A small sound classifier, trained from scratch: layers 14, trained on melodies that start on their tonic, played by one synthesised instrument.
Rows from block 3 of a small sound classifier, named by matrix and row number. Rows with one number within an expert belong to one neuron, the router's apart. Each number is 128 + 24 x the weight over its row's rms, rounded and kept within 0 to 255. All counts start at 0.
Before each expert's rows are labels from the 100 clips, of 14976, where the router gives the expert most weight on average: "peak on" is the class under the peak. Only what is clearly more common there than usual is listed. The data: melodies that start on their tonic, played by one synthesised instrument. In brackets: how many of the 100.
# router: slot weights (model.blocks.3.mlp.router.weight, 16x384, trained with AdamW), inputs 0-95
# gate: expert gate (model.blocks.3.mlp.gate, 8x96x384), inputs 0-95
# up: expert up (model.blocks.3.mlp.up, 8x96x384), inputs 0-95
# down: expert down (model.blocks.3.mlp.down, 8x384x96, transposed), outputs 0-95

# expert 4
peak on: no note (71)
router.8 [163 138 153 129 122 117 151 118 112 125  98 116  73 141 131 107 150 147 152 113 150 137 112 169 112 117 117 132 162  63 154 140 130 106 145 153 136 141 137 139 132 154 151 106  94 162 140 132 158 164 144 135 133 126 105 105 151 108 143 115 124 141 154  97 148 129 118  91 114 106 149 140 149 157  90 152 166 121 151 171 149 136 140 111 179 138 138 110 131 133  81 129 106 127 146 158]
router.9 [151 134 160 101 133 119 145  89 128  84 102 140 112 181 108 110 149 132 134 109 136 110  88 162 119 110 110 132 165 130 143 124 126  97 129 145 137 116 118 158 113 101 121 132  72 123 142 134 115 188 145 154 110 114 159 100 167 133 124 134 110 131 163 145 111 117 137 124 111  65 144 118 142 121 127 140 169 112 125 138 173 113 121  95 178 141 109  98 120 165 148 146  89 104 135 149]
gate.1 [125 120 157 133 129 233 154 120 127 126 128 255 137 144 138 127 128 108 144  95 111 125 135 120 115 134 120 123 128 126 120 120 133 115 128 132 117 128 124 127 128 126 112 126 121 135 125 122 124 135  97 129 116 128 129 165 128 130 147 131  98 132 120 137 129 127 191 134  91 119 132 138 131 126 134 129 128 123 136 135 100 131  98  54 111 122 128 224 137 130 130 137 126 128 218 116]
up.1 [125 163 133 139 122 133  46 127 133  99  91 142 150 150 128 114 128 107 129 129 149 122 126 128 123 133 112 129 123  56 128 129 149 133 153 137 123 121 115 130 124 140 144 132 113 113 156  42 130 107 122 114 128 124 109 111 124 122 150 133 122 128 137 103 116 133  96 142 119 129 178 130 134 129  97 147 127 138 218 135 127 125 123  82 144 137 123 142 122 121 127 117 121 125  86 123]
down.1 [162 138 122 113 129 186 129 131 131 133  88 126 128 136 121 126 130 117 134 143 126 106 118 134 127 190 111 136  88 126 111 117 139 130 141 146 130 115 139 124 149 148 126 119 139 134 127 128 126 122 110 118 170 124 111 228 118 127 131 127 128 128 128  61 119 122 205 124 130  62 149 102 131 127 110 116 124 128 132 127 161 187 119 137 139 139  82 124 121 126 133 127 121 130 128 165]
gate.2 [ 95 159 141 131 127 128 100 143 126 133 131  98  80 123  97 111 128 124 129 128 107 127 127 132 125 104 139 125 133 108  88 134 125 123 130 128 127 126 138 127 129 131 128 136 138 134  60 186 134 108 126 124 128 128 116  63 128 126 118 128 124 121 121 129 101  88 113 145 161 132 128 125 134 139 141 130 122 117 119 160  89 129 129 140 116  92 130 123 255 128 107 126 120 136 128 109]
up.2 [131 131 131 124 128 150 116 127 129 127 127 141 107 109 132 132 128 129 132 124 128 128 128 125 153 123 127 122 127  29 128 124 130 127 112 123 128 128 127 125 129 111 122 136 121 129 132 137 121 156 118 128 140 126 135 132 130 128 124 137 133 132 131 118 124 127 128 132 170 124 101  92 129 128 147 122 125 131 138 133 128 129 114 130 131 139 131 125 121 133 126 150 172 128 149 128]
down.2 [119 135  98 132 146 111 133  93 117 107 121 130 109  88 129 147 130 129 138 125 118 119 173 134 131 122 128 166 129 123 149 127 151 125 129 126 124 130 128 121 161 124 131 129 122 123  62 132 157 119 128  99 125 118 138 112 147 124 111 147 134 133 142  86 153 125 107 127 134 131 133 129 122 136 155  84 115 157 134 131 107 107 151  95 140 131 134  72 127 124 130 146 147 110 162 117]
gate.3 [125 119 115 123 127   0 155 130 128 111 128 110 109 122 124 130 127 129 124 125 127 128 131 130 156 128 129 128 134 122 129 134 127 141 127 129 127 128 127 127 130 131 125 126 125 128 120  95 117 108 128 124 135 129 122 133 127 124 102 117 129 128 127 131 133 123 128 128 128 129 126 128 131 129 105 131 129 126 143 255 129 123 122 199 123 131 123 128  21 131 121 129 176 123 119 122]
up.3 [135 161 146 131 128  95  78 129 118 143 117  93 203 128 137 131 129 129 128 132 142 132 128 127 128 128 120 192 136 147 120 128 119  86 137 129 128 129 125 134 132  99 130 131 143 137 174 251 123 127 133 174 128 129 146  67 131 128 127 114 132 119 119 132 125 129 119 129 132  83 127 148 115 115 131 108 128 135 121   0 144 127 127 136 137 124 110 126 208 126 130 129  24 126 130 128]
down.3 [127 125 107 126 155 121 118 118 142  84 127 130 107 117  60  97 145  58 121 126 126 128 108 135 127 128 118 130 146 125 128 181 130 103 118 123 132  94 163 130  84  73 110 131 109 126 161 150 116 136 197 255 129 127 126 157  89 155 136   5 123  71 126 132 126 137 125 125 124  57 142 123 178 137 128 120 125 132 139  92 128 101  69 118 128  97 127  87 129 151 134 129 119 134 127 113]
gate.4 [123 127  57 134 128 142 111 126 134 141 108  69  17 133 146 143 128 132 129 135 125 127 126 129 246 125 158 122 174 121 148 131 118 127 173 104 132 117 108 124 125 118 128 128 129 129  62 116 147 125 151  99 103 128 138 125 129 125 130 122 130 111 135 105 125 125 135 105 114 161  73 129 119 122 128 125 144 188 118 129 109 133 133 123 172 138 128 133 125 128 128 127  77 130 118 172]
up.4 [135 131 129 133 125 156 103 121 127 144 128 114 173 100 134 127 128 136 130 124 133 126 128 128 113 143 127 126 234  50 126 128 129 122 132 123 128 127 138 128 127 121 128 137 164 133  78 138 126 156 127 119 128 127  98 118 129 119 128 127 128 129 180 125 123 149 129 119 123 127 124 127 128 129 191 126 118 136 182 126 128 138 127 119 132 120 126 128 152  98 150 122  81 125 121 126]
down.4 [ 94 174 125 124  89 127 117 132 158  44 112  76 113 128 130 128 130 131 157 130 128  25 132 133 134 149 118 116 202 108 163  94  95 123 130 122 143 128 128 123 129 128 121 152 112 138  94 126 182 128 149 110 128 122 126 127 122 125 168 144 122 122 127 126 117 127 130 151 120 115 129 151 128 127 173 117 120 128 160 127 117 128  95 124 124 137 147 114 129 159 155 157 135 188 137 132]
gate.5 [129 125 115 136 125 136 104 127 128 110 135 139  98 128 126  66 128 130 131 137 129 128 122 125 208 121 143 126 128  37 134 123 111 124 255 119 129 132 154 124 128 114 124 118 128 141 151 121 142 134 128 130 126 128 121 151 126 133 138 136 119 133 148 130 138 132 150 149 127 147 133 126 131 123 129 130 127 149 131 143 121 128 133 129 105 180 136 139 147 128 134 139 125 142 112 127]
up.5 [125 134 138 128 124 111 123 128 127 128 126 123 134 160 126 126 128 128 141 127 133 128 128 138 127 136 129 129 130 139 120 128  86 124 125 134 129 127 171 153 128 132 129 137 123 126 125 121 121 107 115 124 125 125 123 111 130 129 129 121 129 127 121 131  92 124 110 119 132 126 144 130 126 129 127 122 135 136 115 114 129 128 129 115 144 104 129 110 141 132 128 120  71 128 146 137]
down.5 [130  98 117 111 131 132 128 122 130 132 128 137 128 125 100 130 131 131  35 142 123 125 107 155 115 171 110 132 142  93 126  99 230 114 139 125 126 147 129 162 113 134 113 114 125 122 124 104 121 126 125 127 170 127 161 147 132 127 121 134 116 144 137 137 120 129 140 105 137 233 128 146  97 122 144  51 154 130 154 126 129 182  68  77 137 127 140  66 129 126 133 200  98 179 128 116]

# expert 0
peak on: no note (100)
router.0 [138 122 149 122 137 113 121 106 101 106 116 137 138 183 115 107 179 121 148  70 119 138  98 156 149 117 116 127 200 120 141  96 122 109 122 131 136 116  91 136 148 129 134 110 122 114 144 120 123 164  77 103 117 166 153  56 167 121 113 117  99 153 172 135 118 108 114 124 150  95 133 117 135 129 108 105 177  96 135 132 142 119 121 133 187 116 121 114 102 138 136 114 125 113 136 116]
router.1 [142  88 118 110 142 102 142 106 102  84 102 133 126 164 112 123 170 114 138  86 117 141  88 160 139 108 110 144 190 140 140 102 139 112 111 134 140 104  91 131 128 128 130 125 101  97 148 132 119 166 109  86 127 167 145  55 142 129 122 125 112 150 192 132 143 117 113 129 135 102 102 136 146 141 129  93 160 112 130 143 159 105 110 128 199 118  93 105 118 157 146 109 114 101 172 118]
gate.1 [121  97 146 134 128 132 126 130 123 121 133 180 119 219 152 129 129 127 128 126 140 132 130 125 117 132 128 133 128 126 121 125 128 114 126 122 128 127 162 137 123 119 131 131 119 128  14 130 129 128 128 128 129 129 137 222 127  92 126 130 125 128 151 141  90 127 123 112 127 132 124 128 129 128 129 130 127 128 139 130 128 128  75  86  82 126 122 130 136 128 131 127 255 127 213 128]
up.1 [127 139 243 129 129 118 129 125 137 129 132 128 129 145 120 126 127 128 128 128 122 130 128 123  98 127 129 131 119 255 128 126 130 130 133 136 133 128 142 133 128 128 131 127 130 132   0 127 126 127 128 128  96 121 131 118 129 132 137 124 127 128 128 111 124 125 131 118 128 120 122 130 116 128 129 130 132 128 125 129 139 128 111 154 120 128 131 129 128 128 128 128   0 131 162 128]
down.1 [148 151 135 123 139 140 128 128 125 125 126 176 123 128 115 123 197 102 119 138 162 117 126 156 132 115 141 160 141 142 162  27  90 123 146 125 123 118 161 124 136 123 128 103 127 134 127 139 128 141 125 111 140 121 110 128  89 124 205 136 115 120  98  93 131 130 132 139 118 134 145 130 227  84 118 132  81 128 147 132 131 129 124 120 133 154 161 112 126 135  92 127 107 108 194 124]
gate.2 [111 119 178 127 127 129 121 133 128 123 146 210 141 129 117 125 126 122 128 128 111 129 133 128  91 127 115  76 129 132 139 126 128 128 126 133 130 128  67 135 130 126 156 124 129 137 162 127 128 131 128 128 110 126 127 128 128 130 125 125 127 128 134 124 124 125 136 161 129 127 110 128 137 127 129 128 126 125 117 118 127 129 121 205 147 123 124 109 128 127 136 132  85 128 120 128]
up.2 [122 114 155 120 124 201 107 132 126 129 124  70 125 129 179 125 129 130 131 128 114 128 131 128  74 127 126 125 126 139 188 116 119 128 135 128 128 120 151 145 127 114 128 128 150 123 129 130 130 136 128 128 116 123  99 138 127 127 126 104 128 127 143 128 120 128 140 126 127 116 131 128 136 126 125 128 115 128 175 135 126 119 106 159 111 127 120 128 133 117 139 133  73 128 110 129]
down.2 [128 128 128 128 128 128 128 124 128 128 146 123 128 131 128 128 127 128 238 128 130 126 128 127 128 128 128 128 128 128 128 128 128 128 128 128 128 128 122 132 128 128 128 128 128 128 128 126 128 128 128 129 128 129 127 128 127 128 128 128 128 128 129 128 129 127 128 128 128 126 129 128 128 127 128 255 128 128 128 128 128 128 128 128 128 130 128 124 128 125 128 136 128 128 128 129]
gate.3 [132 112 133 130 127 126  65 158 128 115  46 133 139 108 130 116 128 134 127 128 129 133 128 129 125 135 117 115 157 137 120 128 134 132 128 110 123 130 138 126 128 135 143 141 124 129 159 131 144 124 128 130 128 136 130 141 136 128 129 125 132 193 120 134 126 125 118 123 127 123 119 128 123 127 128 120 124 130 127 127 131 128 106 135 114 120 119 194 132 154 127 128 194 128 124 129]
up.3 [132 127 128 129 128 132 137 126 128 121 126 126 134 126 129 128 128 131 123 130 127 129 128 128 126 128 123 128 131 255 128 128 128 129 130 126 123 129 123 131 127 128 128 128 156 129 125 128 132 124 128 129 130 127 125 129 128 132 128 128 129 136 100 130 126 128 132 129 133 120 141 128 124 128 128 129 128 129 127 141 128 120 128 131 123 129 122 132 135 134 128 130   0 128 118 128]
down.3 [126 125 136 134 127 110 146 134 135 131 126 133 145 126 171 127 249 114 142 133 130 127 125 121 196  65 133 163 135 139 131 124 127 129 127 131 163 124 129 125 128 124 121  67 198 130 131 127 111 128 126 130 132 125 134   0 138 124 133 121 141 133 130 122 117 100 132 135 128 141  67 141  94 211 129 115 130 119 107  83 143 125 138 122 127 132 139 126 128 129 107 116  62 129 128 111]
gate.4 [130 129 125 137 128 134 134 102 130 119 148 128 136 130 127 128 127 129 126 128 128 129 134 128 135 137 135 128 148 127 133 125 128 122 142 128 123 128 129 129 132 128 129 129 193 136  30 124 139 147 128 128 120 127 135 119 127 124 128 130 129 128 105 128 117 128 130 122 118 127 138 128 126 138 128 138 128 128 137 137 134 124 120 122  42 128 131 123 129 127 132 129  95 129 144 128]
up.4 [135 126 171 129 129 116 135 135 134 114 124 124   0 122 126 128 128 129 128 128 106 144 137 125 124 126 128 115  24 113 122 123 128 129 125 131 130 132 133 133 124 134 120 125 130 141 203 143  82 113 128 129 123 124 123 129 130 140 129 107 128 129 129 127 104 126 139 132 130 119 137 134 122 124 130 121 134 132 130 134 137 123 131 174 164 112 127 144 125 113 130 137 200 128 120 133]
down.4 [130 115 129 128 130 123 255 127 134 127 135 134 127 123 129 127 127 127 140 147 125 128 128 128 128 128 124 128 129 128 128 127 129 127 126 142 127 200 129 135 133 128 125 128 124 128 153 122 241 128 128 127 129 128 124 128 121 124 129 124 131 130 127 127 129 129 128 127 125 128 125 128 129 129 122  56 128 127 127 128 130 126 125 131 122 130 126  92 129 128 127 123 135 129 129 127]
gate.5 [132 128 156 125 128 130 130 112 123 130 123 154  29 158 133 139 128 116 132 128 144 129 124 121 199 127 131 129 126  93 151 130 100 115 133 128 131 132 202 128 134 130 131 130 121 140 140 127 130 119 125 128 129 128 130 125 128 125 119 112 129 109 136 147 108 128 133 129 131 113 175 128 129 127 128 131 120 132  97 131 131 127 119  40 121 121 133 114 132 129 127 122 255 128 215 128]
up.5 [131 129 137 126 128 136 118 127 127 128 139 127  94 103 128 128 128 129 129 128 127 127 126 130 122 128 138 121 157 149 128 129 129 127 128 119 127 128 194 128 131 127 130 128 119 128 125 126 128 130 128 128 129 132 125 126 129 137 121 128 132 129 131 128 118 122 132 115 128 123 130 126 129 131 127 130 128 128 126  51 130 128 127   0  40 116 132 126 132 125 126 125  59 128 124 128]
down.5 [147 101  91 128 182  80  33 128 115 129 145 125  88  60 127 125 143  98 129 124 141 126 122 124 129  36 188 129 116 133 109 108 124 126 128 122 113 125 124 120 103 136 117 129 178 150  10 123 139 131 138 121 133 115  98 119 122 111 162 134 133 132 135 135 187 126 110 122  88 132 129 150 136 119 128 155 128 122 136 126 128 138 138 144 129 102 131 126 137 102 145 106  58 103 146 125]

# expert 7
peak on: no note (63)
router.14 [127 126 144 121 124 106 139  99 107 121 136 127 151 165 135 122 165 144 148  88 139 121 100 174 133  91  62 127 155 141 125 127 139  69 129 133 129 138  79 138 135 112 129 118  72 132 139 145 111 149 121 116 129 132 139 100 146 149 145 131  88 128 152 148  99 107 139 136 117  64 101 151 124 133 156 117 156 135 108 114 158  97 113 125 178 101 114  95 114 160 162 120 108  97 157 109]
router.15 [138 138 143 118 121 100 129  71  91 106 139 127 144 152 136 100 169 137 145  77 130 119  85 153 127  98  74 146 164 120 169 105 139  84 124 116 142 133 101 131 144 100 130 105  77 145 140 128 123 165  94 131 134 133 141  83 156 111 124 118 118 143 146 133 129 104 144 131 122 104  90 118 146 141 147 122 167 141 114 125 138 127 129 115 171 133 136 120 118 134 132 120  79 101 162 121]
gate.1 [101 134 128 134 130 149  71 132 129 121 139 125  11 114 128 126 125 127 119 128  84 130 121 127 126 135 128 134 182 177 128 150 132 129 122 139 128 128 118 125 128 125 126 124 180 131  28 122 122 134 130 127 129 128 126  93 127 128 127 123 123 127 150 144 125 129 121 237 127 132 134 127 132 135 125 129 132 123 190 142 128 128 120 122  63 116 147 176 118 131 116 128 105 130 130 118]
up.1 [131 137 124 130 131 114 103 125 130 122 134 127 255 115 129 136 128 130 124 130 122 129 131 132 126 134 128 120 127 255 126 126 130 125 132 130 128 125 107 128 128 129 126 123 128 144  32 161 133 133 129 120 128 128 123 113 128 130 127 129 125 132 144 129 126 132 117 165 131 122 112 135 121 141 128 127 128 129 131 129 128 131 129 139 130 130 133 150 122 128 132 127 137 129 128 131]
down.1 [131 139 130 128 133 129  91 126 124 128 146 121 158  84 129 118 102 134 130 127 118 133 157  87 132 138 123 103 124 141 123 119 127 104 167 114 127 136  92 128 132 133 133  91 136 105  88 131 133 130 128 116 122 147 108 123 130 130 127 128 122 158 120 129 158 142 129 112 141 149 125 165 130 156 134  43  97 125 128 138 131  20 127 211  91  72  99 130 124 125 130 130 150 104 105 129]
gate.2 [127 128 147 127 127 105  39 117 119 137 134 126  51 131 130 120 128 127 128 125 141 129 129 128 111 152 125 134 138 154 127 129 122 114 138 114 137 125 132 129 123 101 124 128 142 137 128 117 126 128 128 127 129 111 138 155 129 125 128 123 130 130 108 129 103 125 133 197 126  93 131 124 125 126 131 118 129 124  99 124 128 114 128 114 144 130 133 150 127 126 123 122 161 127 127 137]
up.2 [122 119 123 123 130 126 118 108 130 121 130 129 154 128 128 116 128 126 125 127 150 124 131 129 138 126 128 160 135 151 121 133 122 128 127 122 128 126 120 120 129 124 136 129 126 127   3  96 129 129 172 149 130 127 126 146 129 130  78 104 126 128 139 125 125 137 133 121 128 127 141 128 126  91 131 122 145 128 138 125 137 127 123  98 124 167 130 129  84 128 126 121  42 127 130 131]
down.2 [126 167 121  95 129 139 128 141 128 152  78 128 144 124 131 100 219 148 151  99 133 127 131 131  63 124 126 127 123 143 126 130 104 136 133 116 128 128 162 108 145 189 128  66 134 131  49 142 131 123 149 135 125 124 150 133 125 133 171 137 145 104 130 126 125  89 123 145 181  91 138 137 114  80 119 132 125 115 147 156 118 137 113 129 132 135 156 132 123 128 153 128 137 139 129 240]
gate.3 [138 166 132 134 128 200 140 131 128 107 123 113 131 114 129 135 125  73 120 128 127 130 143 177 164 135 129 103 131 126 126 121 128 120 131 126 128 127 124 127 128 130 140 130 126 126  24 106 130  99 129 130 138 128 121  93 125 131 134 128 131 141 119 125 130 125 133 121 115 121 131 129 116 133 128 178 119 162 132 128 120 129 139 142 114 128 129 126 143 128 128 121  18 132 115 137]
up.3 [120 135 129 133 127 129 133 134 131 123 129 101  74 128 156 130 127 127 129 123   3 129 128 128 111 135 135 118 131 137 140 116  86 121  90 137 127 124 140 128 123 139 132 132 134 125 120  85 134 174 113 137 128 126 133 112 126 132 158 124 126 129 126 129 129 126 128 130 118 125 130 131 118 142 127 127 128 103 139 137 129 136 132 177 146 105 134 125 127 123 127 122 255 127 119 121]
down.3 [127 123 126 136 132 127 141 111 134 130 126 131 137 189 126 114 119 130 131 128 107 118 124 146 134 131 127 137 147 130 134 104 124 123 179 132 114 132 116  68 126 125 120 113 124 133 127 128 123 130 131 127 170 113 156 126 203  91  90 118 124 153 151 127 147 136 138 128  64 114  84 119  90 116  90 133 119 125 124 158 138 137 121 136 158 169 140 125 117 132 132 146 170  83 143 118]
gate.4 [142 127 146 131 128 131 128 125 118  97 101 135 134 137 118 124 128 124 139 130 141 144 128 136 126 172 124  79 134  99 148 131 121 117 130 127 131 128  89 130 131 131 127 139 133 126 148 134 134 129 131 100 133 135 123 156 120 139 110 124 130 134 127 135 142 132 122 113 139 121 157 129 120 120 125 130 129 178 131 128 128 120 149 106  93 129 136 122 131 135 122 132  23 132 110 145]
up.4 [127 134 134 129 131  95 135 128  86 112 122 138 189 136 120 127 128 103 137 128 115 124 126 128 129 118 131 117  93 100 103 141 131 136 153 131 137 127  93 131 128 131 128 130 124 125 123 143 136 125 126 129 128 126 127 201 129 205 125 123 128 127 132 129 126 116 123 133 130 133 104 128 152 129 128 132 122 128 132 126 131 130 128 134 130 120 130 129 255 125 134 127 126 128 124 128]
down.4 [ 76 128 255 134 127 128 131 127 128  86 127 129 127 118 148 123 123 128 139 126 139 111 129 125 129 132 128 127 152 129 127 130 126 117 132 134 128 127 122 144 126 142 132 181 152 190 144 128 132 131 115  30 128 127 129 130 130 132 128 128 123 128 115 135 128 123 129 124 127 128 125 136 131 127 122 130 124 129 130 128 182 132 126  97 134 126 128  85 127 126 128 127 132 126 128 179]
gate.5 [125 118 134 112 142 127 124 126 124 147 132 225 133 128 133 127 131  76 133 130  38 117 128 130  98 130 139 140 118 107 130 132 139 132 133 128 128 129  78 129 123 121 128 122 129 126 146  68 134 135 126 127 119 129 123 148 128 126 113 127 128 130 190 125 173  68 126 123 126 126 113  97 132 126 129 127 128 132 159 135 123 123 116 138  43 130 137 128 133 129 134 135  94 124 128 129]
up.5 [119 119 110 106 131  88 137 128 122 133 126 133  92 132 138 129 128 137 122 133 120 129 125 124 164 135 113 153 121 113 128 128 135 118 118 132 149 126 175 128 128 128 151 127 116 128 255   0 121 117 128 132 128 126 130 116 129 126 135 130 122 132 127 124 129 112 137 120 104 131 139 132 125 127 125 128 137 150 116 142 124 126 133 151 187 115 135 131 134 127 131 124 215 128 129 128]
down.5 [113 119 127 142 125 121 120 121 130 119 133 128 124 156 128 149 125 131 126 130 117 127 141 172 129 133 126 137  58 128 164 117  35 121 132 146 128 127 200 128 140 125 131 132 129 180 127 129 120 123 114 132 143 129 193 200 187 128 128 130 126 135 128 125 132 128 137 128 127 128  70 152 124 155 130  91 109 129 128 157 134 119 133 128 123 127 129 145 160 120 121 132 128 122 127 129]

# expert 3
peak on: F4 (27)
router.6 [145 147 126 109 135 121 144 142 141 144  85 109 104 109 107  97 118 158 146 102 189 147 108 185 143 145 129 160 157  99 148 153 119 143 140 111 141 145 136 119 141 131 176 126  95 159  83 136 163 150 129 135 111 129  97 123 181 122 122 153 123 119 155  85 156 132 116 103 116 122 136 106 156 143 102 129 198 148 138 160 143 126 164 135 130 151 124  97 124 160 112 133 140 129 130 117]
router.7 [148 114 149 136 106 140 143 160 138 139 130 126  90 106 115 110 142 171 149 131 188 159 116 175 116 150 109 147 171 100 158 132 144 140 153 138 109 135 110  97 170 131 146 145 135 126  95 121 147 126 129 124 108 132 103 143 171 126 111 157 123 106 120  89 144 120 124  62 111 141  93 113 162 139 107 111 180 148 165 174 106 134 133 114 124 179 152 129 136 111 101 127 121 111 154 118]
gate.1 [124 130 120 129 128 127 112 132 239 145 130 137 111 127 139 126 128 125 128 126 150 128 111 127 144 117 128 115 133 153 130 123 127 127 128 133 127 139 136 132 121 140 126 128 109 128 148 149  96 127 115 128 129 128 127 153 128 127 127 129 126 126 129 132 128 106 129 123 127 119 139 144 122 120 128 131 132 128 130 130 128 127 124 140 128 124 125 128   0 133 128 128 139 127 128 126]
up.1 [120 123 125 134 128   0 115 133 127 117 133 131 119 127 135 122 128 120 129 128 134 129 127 122 134 197 128 138 132 148 129 122 128 133 128 127 131 129 134 128 124 124 102 127 126 126 142 130 116 122 127 128 126 128 121 172 128 128 106 128 132 126 125 128 130 128 128 128 124 120 129 133 126 124 133 129 128 128 128 130 128 127 128 125 139 123 123 129   0 127 128 130 131 123 128 128]
down.1 [128 128 128 128 128 128 128 128 128 128 128 128 128 128 126 127 128 128 128 127 128 128 128 128 128 128 128 128 128 128 129 128 128 129 128 128 128 128 128 128 128 128 129 128 128 128 128 255 128 128 128 128 128 128 128 128 128 128 128 128 128 128 128 126 128 128 128 128 126 128 128 128 128 128 128 128 127 128 128 128 128 128 128 128 128 128 128 128 128 128 128 128 128 128 128 128]
gate.2 [129 128 141 133 128  97  95 125 127 153 127 130 255 126 126 121 128  73 128 128  88 128 134 136 131 132 128 145 130   0 129 127 129 128 110 128 120 127 136 128 127 105 128 121 131 127 187 220 129 128 128 142 135 129 128  83 128 126 138 129 106 129 127 127 129 129 129 128 131 124 128 128 126 128 128 143 129 128 125 123 125 132 130 128 118 128 125 127 101 126 129 127 149 132 128 128]
up.2 [127 142 126 134 112 113  82 124 128 137 127 131 135 127 118 129 128 123 128 130  59 129 124 126 134 134 118 130 129  72 131 128 128 129 128 128 127 127  88 128 114 136 128 135 129 146 126 144 126 128 140 128 130 133 128  54 128 135 138 129 121 128 131 128 130 139 132 129 104 120 125 139 125 125 128 121 143 128 123 121 128 128 130 127 129 101 125 128 255 134 132 125 153 126 128 125]
down.2 [128 128 129 128 128 128 128 128 128 128 128 128 128 128 128 128 128 128 128 128 128 128 128 128 128 128 128 128 128 128 128 128 129 128 127 128 128 128 128 128 128 128 128 128 128 128 128 128 128 128 128 128 128 128 128 128 128 128 127 128 128 128 128 128 128 128 128 128 129 128 128 128 129 128 128 127 128 129 128 128 128 128 128 128 128 128 128 128 128 255 128 128 128 128 128 128]
gate.3 [128 127 127 122 128 158 119 129 128 138 126 128 126 128 128 128 128 129 128 128 120 128 128 128 118 126 128 132 128 131 129 131 128 131 128 128 128 128 142 128 128 121 128 125 128 128 255 149 128 128 128 129 128 128 129 245 128 129 103 127 128 128 134 120 126 119 127 128 128 128 128 127 128 129 129 126 128 128 127 133 128 130 127 128 135 128 128 128  95 128 133 129 152 128 130 128]
up.3 [128 126 128 126 128 128 120 128 132 147 129 128 128 128 128 128 128 128 128 127 122 128 132 120 128 125 128 150 123 131 129 128 125 128 128 128 129 128 134 128 129 125 128 123 134 122 172 255 127 130 143 130 128 128 128 184 128 129  99 129 127 128 128 118 128 125 125 129 127 128 128 128 129 126 128 120 132 131 125 133 128 128 131 137 129 126 129 127   0 128 126 127   0 128 128 128]
down.3 [128 148 115 122 128  94 125 118 141 124   0 130 129 142 119 117 129 108 108 135 134 128  93 122 167  99 127 196 128 128 127 129 149  73 135 129 129 107 125 108 126 125 148 119 129 222 129 153 138 120 127 122 124 122 128 167 124 128 101 150 122 129 134 132 132 128 117 142 146 134 125 109 128 127 130 205 122 116 121 127 133 129 101 128 133 128 227 148 128 129  73 150 145 127 123 156]
gate.4 [124 130 115 128 128 131 101 128 128 169 131 128 130 121 128 132 128 125 128 129 121 125 127 128 130 127 127 141 125 151 125 127 128 128 160 126 128 128 124 128 131 135 130 127 109 132 122 131 157 129 130 128 129 127 138 131 128 114 145 128 135 128 127 131 127 127 122 123 116 138 129 137 122 122 128 127 135 143 128 129 128 127 128 138 129 123 128 128 141 128 116 128 255 131 128 144]
up.4 [126 129 131 128 128 101 255 129 129 125 132 129 147 128 129 128 128 120 129 128 113 128 130 130 128 124 129 138 127 113 128 129 128 125 131 126 127 128 149 128 130 124  87 125 119 130 123 119 137 128 127 126 129 128 128 173 128 129 137 128 132 128 127 127 124 128 128 128 126 124 128 126 127 128 128 125 129 127 126 127 128 127 126 137 128 123 128 127  40 128 126 128 255 128 128 129]
down.4 [128  75 130 148 124 125 111 105 125 127 133 136 187 129 124 129 114 115 131 136 120 117 130 121 128 128 126 213 126 176 140 115 122 124 128 131 117 122 130 129 129 124 126 118 126 140 124 127 129 128 123 123 131 115 124 125 127 125 131 130 124 131 128 120 130  58 147 129 123 128 127 126   0 126 127 118 119 255 131 117 129  58 135 161 120 125 135 128 145 139 118 128 126 135 126   0]
gate.6 [138 124 129 134 126 236 124 126 131 144 122 128 136 129 127 128 128 141 128 130 118 127 128 128 128 128 129 127 128 139 128 128 128 128 131 127 128 128 117 128 133 128 127 127 128 129 221 140 128 129 119 130 135 128 128 150 127 131 102 129 125 133 129 128 124 128 136 129 133 126 118 128 128 121 128 127 126 128 129 127 128 134 131 126 126 120 130 128 181 132 128 128 255 141 129 128]
up.6 [126 135 124 127 128 124 128 129 123 101 130 122 157 127 124 128 128 133 128 128 128 128 122 128 123  78 130 106 127   0 127 127 127 131 124 129 128 126 124 129 128 128 135 128 133 127 121 125 126 123 128 128 128 124 128   0 128 128 139 128 128 127 130 128 128 131 128 129 128 129 130 128 127 134 128 128 126 128 131 129 124 129 133 123 130 127 129 128 144 128 124 127  27 128 131 128]
down.6 [128 152 137 127 127 128 177 125 151 139 129 129 127 128 133 130 142 129 159 128 127 128 127 131 128 128 129 152 128 125 123 128 131 127 127 128 127  66 130 125 153 128 125 176 128 125 101 132 129 125 128 113 128 126 128 226 134 129 131 180 128 126 129 130 126 126 132 128 130 130 119 128 128 132 123 126 128  92 132 128 128 136 127 128 128 127 223 128 128 125 128 126 122 128 130 128]